{"model": "spectrogram enhancement model", "dataset": "simulated sounds of rotating machines with and without faults", "train_examples": 39062, "gain_aug_db": 10, "n_mels": 64, "hop_length": 160, "input": "log_mel", "win_length": 512, "task": "enhancement", "loss": "mse", "arch": "unet", "norm": "batchnorm", "activation": "silu", "channel_attention": "se", "pixel_unshuffle": 2, "widths": [64, 128, 128], "blocks_per_level": 2, "block": "basic", "attention": false, "upsampling": "nearest_conv", "init": "torch_default", "residual_init": "none", "optimizer": "normuon", "muon_scale": "original", "lr": 0.0092, "momentum": 0.95, "nesterov": true, "orthogonalizer": "newton_schulz_5", "adamw_lr_other_params": 0.0019, "grad_clip": 3.0, "steps": 30800, "batch_size": 64, "epochs": 50.5, "lr_schedule": "linear", "final_lr_fraction": 0, "warmup_steps": 610, "weight_decay": 0.009, "adamw_weight_decay_other_params": 0.05}
Rows from block 3 of a small spectrogram enhancement model, named by matrix and row number. Rows with one number belong to one channel. Each number is 500 + 40 x the weight over its row's rms, rounded and kept within 0 to 999. All counts start at 0. Numbers have three digits each. After the name is the row's rms in percent of the matrix's.
Before each channel's rows are labels from the 100 clips, of 14976, where the channel reaches its highest value: "strongest on" is what is common among them; "peak in band" is the frequency band that holds the peak. Only what is clearly more common there than usual is listed. The data: simulated sounds of rotating machines with and without faults. In brackets: how many of the 100, against the usual share in percent.
# convs0: first 3x3 conv (model.enc.1.1.convs.0.weight, 128x128x3x3, each kernel summed), inputs 64-127
# convs1: second 3x3 conv (model.enc.1.1.convs.1.weight, 128x128x3x3, transposed, each kernel summed), outputs 64-127

strongest on: clipping (57 vs 7.8); text has "clipped" (57 vs 7.8)
peak in band: 2000 to 4000 Hz (50 vs 25)
convs0.19 095:485520530506507511490449503440459446491449518479574513488456462492424481542456528475541526547534518563539489418536495483540474483492485521463523472520588503517501602512494554521514481616592468
convs1.19 084:490546498507448428520548484532521524496445495435562438507499520460500503542503469440489455458426503509501532500450500460522561476483528479474497492425472431502479448517470491537459478370444494

strongest on: speed: slow (69 vs 32.9); pump (56 vs 12.4); clipping (52 vs 7.8); text has "clipped" (52 vs 7.8)
peak in band: 1000 to 2000 Hz (50 vs 18.8)
convs0.81 113:506496474584585500486476468464474558487485492586547520516446508502457546489499443461514516581406490445511444437455480420477518538487554456464506622484463457480518507550486441523504498475530468
convs1.81 087:493492534521530498504478488409554469500473434530590515489482472459503484472441489507525483461475521484553460461467471458490517468469485463441503471500490475482454480500518524496481478556503507

strongest on: speed: slow (66 vs 32.9); piston engine (55 vs 12.8)
peak in band: 500 to 1000 Hz (70 vs 12.5)
convs0.0 099:549514561440505494605480438460424481494459506493508496562449607532464432469465434484543493526478471496449438464477515524444488447529521469510466472521483600455522496536506509475540506508531516
convs1.0 081:563462479611515554448487469578626469548522528549504478531447421414505436493486515475511509499462460555479520545506557490489519479547448528509489536505486497568525455523463491523485490438445481

strongest on: reverberation (77 vs 34.8); text has "room" (77 vs 34.8); text has "reverberant" (77 vs 34.8); conveyor (74 vs 12.1)
peak in band: 1000 to 2000 Hz (85 vs 18.8)
convs0.20 099:492623488452527509503504468543483522507487440501585477519453496518486480486475536456500479533599479494434472469486522535486540522461462484655499442504574513463408495472457466536448487523524500
convs1.20 085:412500498494500433524487518463512508519442537519526520491490512448432464480531516527499479478458555557481537527447476468503469501560481523633485537477424527482539509523508530488506490444597538

strongest on: clipping (67 vs 7.8); text has "clipped" (65 vs 7.8); compressor (41 vs 12.6); muffled (low-pass) (34 vs 12.3)
peak in band: 0 to 250 Hz (46 vs 12.5)
convs0.115 091:529534492559522578473506491443499471483530506595436539482454475445452498460500493470544475505541535506457450507572470474606402521618474492494458531507487503534518505515546455539525432558543500
convs1.115 086:601460473580508470497566514403509507540529523552485516513546568566512459510476497475490507474499475480472457580483518499516487529457543516488486446503524456449535466514517503501444435419536454

strongest on: clipping (46 vs 7.8); text has "clipped" (46 vs 7.8); compressor (34 vs 12.6); muffled (low-pass) (33 vs 12.3)
peak in band: 0 to 250 Hz (78 vs 12.5)
convs0.14 086:543501551442511490521466485439512498522455473378494536553449458549435471541487541462563454466521528528433498547553540536474445569476493494491519522490468540496500493575439525455557497535607470
convs1.14 093:536498471417534448503579478480482500480576412539516522481536494424505447456440506452480495478492389448478461505434456520475500498476480449495508415465492491541537505513572472518462507480498465

strongest on: clipping (91 vs 7.8); text has "clipped" (90 vs 7.8)
peak in band: 0 to 250 Hz (37 vs 12.5)
convs0.92 131:506472508626515476407597580532492497493452454477496519509519482468480510525627482524484467495574474516531463497514517515456398547456451482512529530528501494475497540473501531519531510496439576
convs1.92 131:574510504572446528479482581502571553530422515506492443588475466557553538476445561490541495491561475515498492518499564495605616513456487508528565530514523478510528518488490545493492424522563464

strongest on: piston engine (55 vs 12.8); compressor (36 vs 12.6)
peak in band: 500 to 1000 Hz (35 vs 12.5)
convs0.4 120:516516515490559469517411494457465502512488476626463513491592470449506497458521478476474474501449505500522460510545493511485488424538555531453477457552436499534524454504531380456491459515523512
convs1.4 103:535558504529398558446554499574492516529443542526454505495434589574452433567472463504507508446512554494497480529495528485527528525482527434504485478413511494479498486496523530492497573476542563

strongest on: clipping (74 vs 7.8); text has "clipped" (72 vs 7.8); muffled (low-pass) (31 vs 12.3); piston engine (31 vs 12.8)
peak in band: 250 to 500 Hz (43 vs 6.2)
convs0.60 075:512454509493525617438479519549532532571548518588463558470469507379482542571498555520493476510540503513447498510481519466529472547574488490453489546499563518483531476481489475500509543482502544
convs1.60 099:557540492524462496513540523409460474462393456441529528535508492500573518491479462447555486490508528540560503531547538499560500482448515549477480481530518490422512510482563478529489490509486506

strongest on: electric motor (51 vs 12.4); clipping (43 vs 7.8); text has "clipped" (41 vs 7.8)
peak in band: 0 to 250 Hz (79 vs 12.5)
convs0.18 102:449563531502518558451464506570435484408495476491553452522510503476505468460487513513484505582471608474493456476506488498581541485502492461464527507462493517551447456464505540529498518508421549
convs1.18 127:473450452463550541480475482464533534527541464576535480482536522535515484485466505534509460486441467513507506531480433525475538447493496537513460464470464482606496534487545436537513539523479556

strongest on: piston engine (63 vs 12.8); clipping (40 vs 7.8); text has "clipped" (39 vs 7.8)
peak in band: 0 to 250 Hz (41 vs 12.5); 250 to 500 Hz (26 vs 6.2)
convs0.87 083:508564554522508467568455547461442392549528455467501443495474505514508500545547455476479454516533491482417496475540507524495521469471442572529492521547523438430458512477477404471525492493467453
convs1.87 072:473487500487473411460519432454512504501541443542495524531478460457531460480520503518483524493429472531522465492522448462470597466479544545603562440479458516503506434525508511406430522433476478

strongest on: reverberation (81 vs 34.8); text has "room" (81 vs 34.8); text has "reverberant" (81 vs 34.8); conveyor (80 vs 12.1)
peak in band: 1000 to 2000 Hz (83 vs 18.8)
convs0.124 108:465488525483496471514498483557526470506458512499460506554521526468513478490521521501494529506491494451457436478457488774486505502555607533573511537475478510470521501474503454533528502478430472
convs1.124 122:468525490457468500461512531473464518520488507483447512499465464459493510525482484481502513454504485506473491474515531659509510461499514505697470506483545501462510478553469456478502548483475528

strongest on: clipping (43 vs 7.8); text has "clipped" (43 vs 7.8); rattle (34 vs 14)
peak in band: 0 to 250 Hz (31 vs 12.5)
convs0.105 065:503516485464459444439492522530466564451443501386559504502430486458497433451502470567473508582511434443446478553531494491512489531518538485559516503519493472524476533551496453564527537452491493
convs1.105 114:527490476454471473464531468537522564505537500523534509506553498518545520476527514467509510555537523477477498482580502491456481517514479523432551566533531520452584482509514599535526432501539438

strongest on: piston engine (74 vs 12.8); clipping (40 vs 7.8); text has "clipped" (39 vs 7.8)
peak in band: 0 to 250 Hz (86 vs 12.5)
convs0.110 090:415480436549488487491462393512485456488496453502552469528508450504460463487439501481503464460455442484476471427541444423528529506465481527556510444406443483476483523452434405468476574447486538
convs1.110 088:518600506561520566549502506569547490448500509527460563514504506515492500463525498504514515542510553410508462431482564463556544474592546537457500539523537547487561464487565566547521431548439497

strongest on: clipping (50 vs 7.8); text has "clipped" (49 vs 7.8); pump (37 vs 12.4)
peak in band: 0 to 250 Hz (52 vs 12.5)
convs0.63 104:450541523527536449445512454493547503472484499469520486460453522497528472460501524519504480498514536520469451402547527477485491442450496507500472498481512559478500514514602519462479431507469497
convs1.63 113:484485457559483567545508581493486483462500498467494473486609534478504523525542455494449501524445552532465456521468517514501471459475493519516485506468450443443488539530548456479419536500506509